A small masked spectrogram model, trained from scratch.
Training: soap at rate 0.0017, batches of 128.
Rows from block 2 of a small masked spectrogram model, named by matrix and row number. Rows with one number belong to one neuron. Each number is 50 + 15 x the weight over its row's rms, rounded and kept within 0 to 99. All counts start at 0. After the name is the row's rms in percent of the matrix's.
After each neuron's rows are labels from the 100 clips, of 14976, where the neuron reaches its largest size: "band" is the frequency band that holds the peak; "strongest on" is what is common among them. Only what is clearly more common there than usual is listed. The data: phrases spoken by 400 fixed synthetic voices.
# gate: MLP gate (model.blocks.2.mlp.gate.weight, 512x256), inputs 0-127
# fc1: MLP up (model.blocks.2.mlp.fc1.weight, 512x256), inputs 0-127
# fc2: MLP down (model.blocks.2.mlp.fc2.weight, 256x512, transposed), outputs 0-127

gate.113 113:20 46 20 32 50 45 54 51 65 57 51 35 87 50 54 70 66 56 32 49 40 54 34 35 39 50 51 45 50 47 44 54 49 56 45 13 50 53 52 76 34 55 50 45 50 63 49 54 25 50 50 46 46 50 70 25 62 82 57 41 55 43 47 59 44 64 43 55 49 36 39 79 70 49 49 48 43 56 42 72 14 50 49 55 35 36 53 66 44 52 49 49 48 68 44 82 32 69 37 45 53 00 46 47 10 45 37 49 44 75 61 60 39 47 61 54 62 71 49 50 38 42 36 64 52 40 50 85
fc1.113 093:62 49 67 87 19 43 51 49 41 50 54 53 41 50 37 45 26 48 44 57 47 50 47 65 80 29 60 57 48 59 46 43 52 55 56 94 53 30 50 14 50 51 50 74 47 19 50 49 99 39 48 37 47 49 50 40 40 38 46 91 52 39 58 46 51 49 59 48 46 52 36 56 39 67 60 50 49 61 65 50 61 51 46 70 22 59 07 44 52 54 46 38 36 58 49 50 50 41 48 72 68 52 51 63 80 70 54 43 49 32 52 49 48 11 50 45 50 28 79 82 50 50 56 50 23 50 51 41
fc2.113 137:30 46 35 45 33 43 65 64 52 55 48 74 43 38 40 53 78 63 39 54 57 78 55 34 50 01 35 49 51 64 35 39 51 57 45 53 61 39 49 55 52 54 50 50 46 17 58 36 85 47 52 58 68 35 46 52 37 64 38 60 49 58 50 55 53 48 34 45 51 41 33 43 46 57 67 85 47 47 44 35 48 49 44 80 32 41 34 41 72 63 47 55 37 54 52 50 53 71 51 51 51 17 40 57 58 46 51 73 48 50 54 42 38 47 50 28 48 13 49 76 49 52 53 59 32 41 45 17
band: 2000 to 4000 Hz
strongest on: quiet level; high voice

gate.497 092:35 22 50 50 81 50 52 50 52 69 44 47 51 52 69 48 47 44 51 74 45 50 57 44 56 49 61 77 92 50 69 00 51 54 50 50 49 62 75 60 23 45 42 28 91 42 62 45 47 51 30 51 50 51 55 49 62 51 46 70 50 62 48 49 35 66 47 12 69 49 62 68 53 50 15 55 45 51 42 50 59 50 68 42 50 50 80 51 54 42 55 50 51 50 24 30 53 46 58 59 26 52 50 50 66 42 77 85 51 50 44 39 71 57 35 75 37 47 59 53 46 55 42 58 50 43 42 60
fc1.497 097:57 55 50 44 45 48 49 35 52 73 74 46 51 39 43 47 39 54 62 37 34 79 55 52 55 61 52 29 08 27 07 63 63 68 60 58 41 71 13 42 19 51 61 84 52 50 31 36 26 49 48 39 53 47 53 67 52 44 35 48 41 82 49 51 61 36 53 48 52 51 55 46 60 48 62 57 63 49 61 67 51 45 35 50 49 64 35 54 35 99 23 49 31 28 33 46 49 90 38 28 57 42 57 24 50 50 48 70 53 46 67 22 59 60 50 28 45 32 49 36 55 48 57 28 56 46 42 46
fc2.497 096:55 79 50 48 35 56 54 29 61 42 53 59 51 36 47 50 62 52 29 38 42 64 89 49 37 58 45 53 39 46 55 52 48 47 41 48 55 50 48 62 67 43 04 58 50 49 52 45 47 57 48 52 49 64 50 41 54 38 26 69 53 38 44 39 69 61 80 26 18 55 42 39 63 50 50 33 51 14 23 67 45 51 81 38 67 65 48 44 52 57 74 58 99 32 50 50 64 45 50 46 40 52 31 54 64 21 71 49 44 48 66 78 48 50 34 48 35 38 53 84 59 79 41 48 53 55 52 51
band: 2000 to 4000 Hz
strongest on: /eɪ/

gate.266 085:62 45 44 50 40 38 73 51 51 46 50 50 26 52 61 44 44 75 54 64 37 65 54 44 50 64 43 75 69 49 51 47 96 47 50 55 28 50 52 50 66 46 68 37 79 51 50 52 29 25 50 60 52 55 61 47 50 26 53 51 40 76 65 43 65 53 50 84 43 78 58 58 73 51 55 51 49 49 53 55 50 48 26 65 45 54 57 50 48 47 28 46 34 52 50 66 51 35 47 55 91 26 50 71 47 23 63 53 12 66 70 12 49 50 45 56 36 06 55 50 49 49 50 73 50 48 52 44
fc1.266 099:45 50 57 34 61 46 56 49 69 38 49 65 61 57 57 52 44 81 42 49 62 54 49 55 49 46 71 57 51 52 56 19 55 49 71 60 59 95 83 52 45 45 52 76 63 84 35 45 48 43 57 51 53 83 69 63 88 21 49 48 51 39 49 65 47 67 51 50 50 51 32 28 00 28 24 43 49 66 47 27 42 31 60 67 64 50 44 79 42 53 47 51 76 34 50 50 63 65 66 09 17 46 55 49 54 50 30 45 52 49 40 72 52 55 50 69 69 53 43 47 55 67 56 42 31 65 50 20
fc2.266 077:41 48 37 53 45 51 47 48 52 95 71 50 55 43 58 49 40 49 48 29 48 42 50 42 55 55 40 52 63 94 51 51 50 91 57 19 46 50 44 51 46 62 62 46 40 45 52 39 29 47 00 37 51 17 47 32 53 59 53 50 45 40 34 46 63 50 46 79 76 54 42 53 36 50 69 47 62 54 49 61 42 24 49 45 58 54 81 53 82 57 50 59 57 45 40 58 33 52 54 48 70 99 51 55 56 70 47 38 51 51 82 58 51 51 51 47 59 34 41 55 77 51 74 55 58 73 59 50
band: 2000 to 4000 Hz
strongest on: clipping

gate.99 116:38 45 49 56 52 35 63 51 57 42 50 35 48 20 99 40 55 74 58 61 61 43 48 50 48 27 02 51 52 53 20 50 58 98 54 32 74 50 30 48 44 50 46 46 38 45 58 36 57 65 50 51 55 55 47 44 61 85 57 42 55 60 71 36 50 57 49 54 71 31 47 54 53 61 54 49 38 52 41 53 69 65 37 55 58 50 49 39 51 46 42 51 55 50 36 65 50 31 44 40 22 52 71 34 48 48 66 60 59 49 47 50 50 48 61 71 34 46 65 14 53 38 50 91 43 59 36 43
fc1.99 109:64 66 56 12 41 54 53 50 50 55 55 47 50 50 00 58 49 40 50 49 53 53 50 39 74 56 82 49 50 56 93 50 52 48 46 66 53 63 87 78 59 22 48 50 47 72 37 53 48 24 29 50 83 50 52 44 17 33 50 51 83 46 54 53 52 40 44 40 51 64 45 46 19 45 50 47 49 61 50 54 51 62 49 49 45 56 66 65 50 33 58 44 51 32 64 21 37 49 48 41 47 43 26 77 67 50 71 50 65 49 53 42 61 48 26 29 51 13 46 46 19 62 50 42 55 21 80 59
fc2.99 100:50 52 41 44 55 35 51 92 49 52 62 43 58 44 38 52 73 58 53 58 51 74 66 24 51 30 50 34 43 67 44 48 36 56 92 49 51 21 60 54 43 51 38 73 60 56 55 55 67 43 50 49 73 54 56 67 50 54 50 54 72 46 52 49 75 47 64 68 51 26 47 47 56 33 69 82 40 46 50 22 64 49 70 50 33 46 54 71 44 50 52 48 46 68 89 62 29 33 70 44 45 42 66 45 44 32 45 50 48 45 84 78 46 37 57 45 60 38 51 68 48 49 27 72 36 47 44 78
band: 2000 to 4000 Hz
strongest on: low voice

gate.340 107:81 41 46 50 48 48 38 16 81 33 09 40 35 43 77 58 88 46 59 52 52 47 41 23 51 52 61 58 51 78 65 82 65 44 47 41 51 47 47 43 27 62 49 53 53 12 62 56 51 49 48 52 63 51 50 50 56 42 61 55 50 51 50 47 38 49 49 39 64 57 50 55 48 86 65 53 15 50 38 33 56 56 31 51 46 64 49 46 63 48 52 51 33 78 20 53 71 29 27 80 49 40 32 96 50 51 51 47 58 46 48 53 84 45 51 76 51 50 73 24 35 31 30 52 38 52 47 62
fc1.340 095:50 45 46 63 64 74 18 49 46 36 30 28 37 66 38 50 56 45 51 51 51 39 48 46 46 52 50 65 47 41 49 37 47 59 40 80 12 50 50 50 37 55 30 51 58 49 41 81 36 35 42 49 46 48 51 52 54 56 99 53 50 43 47 52 48 69 71 66 21 50 51 38 47 71 48 55 48 41 49 43 49 50 50 51 78 48 48 49 47 69 86 69 49 50 48 52 48 37 16 36 63 40 48 49 04 46 41 50 34 45 58 27 75 50 59 74 06 41 47 52 39 50 46 71 51 26 40 64
fc2.340 097:62 47 76 29 61 97 51 44 38 45 59 56 28 73 49 49 42 67 49 63 52 48 42 62 29 64 41 50 46 68 17 76 53 69 54 51 52 87 40 57 51 00 47 50 71 59 99 59 45 49 16 28 42 54 63 59 40 75 52 43 48 78 50 50 45 73 50 55 05 53 46 65 22 46 44 32 51 44 52 45 16 38 57 48 57 50 43 42 29 36 56 65 49 36 66 34 50 49 41 57 50 21 57 48 50 70 45 46 51 46 45 44 51 53 38 71 32 33 26 87 53 58 52 52 48 57 49 59
band: 2000 to 4000 Hz
strongest on: quiet level

gate.484 079:47 46 58 50 47 29 40 21 56 37 54 50 45 39 52 49 51 50 49 40 51 61 45 38 51 37 51 31 55 01 34 31 46 08 00 42 50 64 58 50 42 49 60 49 20 16 50 45 69 62 53 60 59 44 83 39 61 54 37 22 59 34 54 62 49 46 71 51 53 38 26 62 50 50 59 52 62 06 06 68 51 61 55 45 63 52 66 51 45 62 50 37 48 46 50 53 27 75 78 49 53 54 49 72 52 34 12 46 51 51 99 49 52 50 84 50 04 83 41 25 64 54 58 64 58 47 52 50
fc1.484 094:49 35 52 74 47 26 49 50 53 41 53 54 25 76 49 46 55 88 54 50 31 47 45 24 51 52 42 28 63 13 42 50 17 46 13 44 18 49 54 50 39 49 49 54 27 41 51 49 69 50 88 50 54 45 38 50 49 52 49 35 51 55 50 55 36 42 65 60 50 49 40 50 52 54 62 50 45 06 42 66 57 46 53 53 54 56 65 44 48 70 50 50 49 14 61 50 29 51 65 74 86 50 30 60 90 12 49 41 51 50 52 50 50 54 92 46 27 57 47 38 47 50 53 83 48 55 37 51
fc2.484 108:34 52 27 33 50 53 50 37 29 80 67 48 62 52 40 51 23 84 71 52 46 44 64 47 62 51 50 40 37 50 68 41 43 69 53 51 65 47 51 50 37 18 52 54 46 47 49 47 58 61 47 50 48 62 56 49 44 40 42 81 50 80 49 43 29 42 50 49 53 53 28 63 38 55 42 00 21 48 78 73 52 58 64 39 49 61 30 61 43 99 55 37 76 50 50 56 44 56 67 14 50 82 46 66 42 55 25 49 46 51 51 56 46 11 80 43 49 37 44 39 51 55 61 55 54 42 61 56
band: 4000 to 8000 Hz
strongest on: reverberation

gate.495 124:50 50 41 34 28 53 47 53 68 47 53 63 65 46 58 40 46 57 47 53 76 23 57 25 37 51 59 40 62 45 63 54 56 33 60 59 51 60 61 35 50 49 48 00 70 37 51 52 55 26 55 49 47 38 64 41 49 50 50 37 48 67 48 27 84 63 62 41 49 44 52 54 51 49 27 51 57 06 33 00 46 72 50 51 52 45 52 30 50 52 52 49 54 50 48 48 49 19 49 34 61 50 49 50 55 64 50 80 45 49 47 68 40 50 25 20 28 68 56 29 50 26 45 45 23 27 79 61
fc1.495 113:50 59 47 44 42 51 10 62 58 62 51 55 49 63 23 42 69 50 50 85 85 30 58 27 44 43 51 43 50 51 49 49 66 35 68 44 49 50 87 47 99 50 63 36 60 46 50 78 58 50 44 44 50 46 73 52 48 53 46 40 53 75 41 55 57 56 38 53 32 41 40 33 53 38 48 52 46 30 46 54 49 67 53 50 55 41 49 44 50 44 37 30 56 51 52 79 48 22 51 44 52 48 41 29 72 50 59 52 37 20 48 62 22 39 44 20 39 40 45 52 65 25 63 27 54 65 52 92
fc2.495 091:59 52 41 40 54 40 42 61 55 44 49 42 50 51 41 76 64 62 36 34 50 50 75 47 26 49 67 38 44 32 24 65 02 50 74 44 68 11 51 54 54 32 35 44 65 10 36 52 44 39 41 55 50 34 43 51 29 36 41 44 24 52 43 49 50 35 50 51 49 24 51 40 52 56 53 51 39 55 49 44 53 49 47 55 64 60 53 46 47 23 35 40 46 59 63 57 58 33 45 36 36 40 52 27 70 51 16 85 52 45 50 34 36 50 39 00 34 44 49 37 72 45 34 50 51 88 46 28
band: 4000 to 8000 Hz
strongest on: quiet level; /ʃ/; muffled (low-pass)

gate.325 093:50 47 19 54 40 50 45 51 51 67 26 42 43 43 59 78 47 59 45 54 33 35 50 52 78 50 48 48 62 54 54 41 75 34 37 52 93 60 69 70 49 53 46 03 57 23 49 50 48 50 49 50 58 54 44 40 53 37 59 63 53 75 45 38 49 46 41 50 23 41 64 25 50 49 50 46 40 76 56 24 44 62 50 69 56 34 56 38 56 86 50 52 50 48 33 52 45 59 47 00 37 42 46 49 39 54 32 42 54 50 50 48 40 41 49 50 52 44 50 50 50 67 50 71 49 42 45 60
fc1.325 106:47 70 53 48 51 51 36 55 32 62 18 48 53 33 50 60 82 48 50 49 59 43 67 30 61 27 42 25 45 52 28 57 51 50 45 48 54 46 46 40 49 49 49 36 47 46 26 53 51 50 45 32 30 52 42 52 30 51 50 98 42 93 48 46 23 51 39 49 51 67 53 50 66 53 29 44 49 42 37 51 56 54 49 40 09 31 54 19 46 49 50 49 42 75 43 47 42 70 44 48 68 52 56 58 53 43 66 42 99 88 42 50 53 56 64 39 43 49 49 51 29 74 16 37 82 55 28 60
fc2.325 093:44 43 46 59 50 51 53 54 50 55 52 55 56 49 54 38 51 42 61 45 51 62 50 55 30 61 36 29 41 49 20 26 52 32 61 46 50 43 84 44 65 36 36 36 45 39 55 48 73 44 53 53 57 39 79 47 00 52 49 37 50 49 79 44 49 54 61 26 51 52 86 88 50 52 47 46 55 53 68 63 35 97 72 67 56 50 35 38 48 48 44 59 29 67 51 68 53 80 69 30 42 39 49 73 51 42 48 49 48 29 27 49 77 50 62 99 51 42 51 35 47 45 50 50 93 51 41 57
band: 2000 to 4000 Hz
strongest on: /v/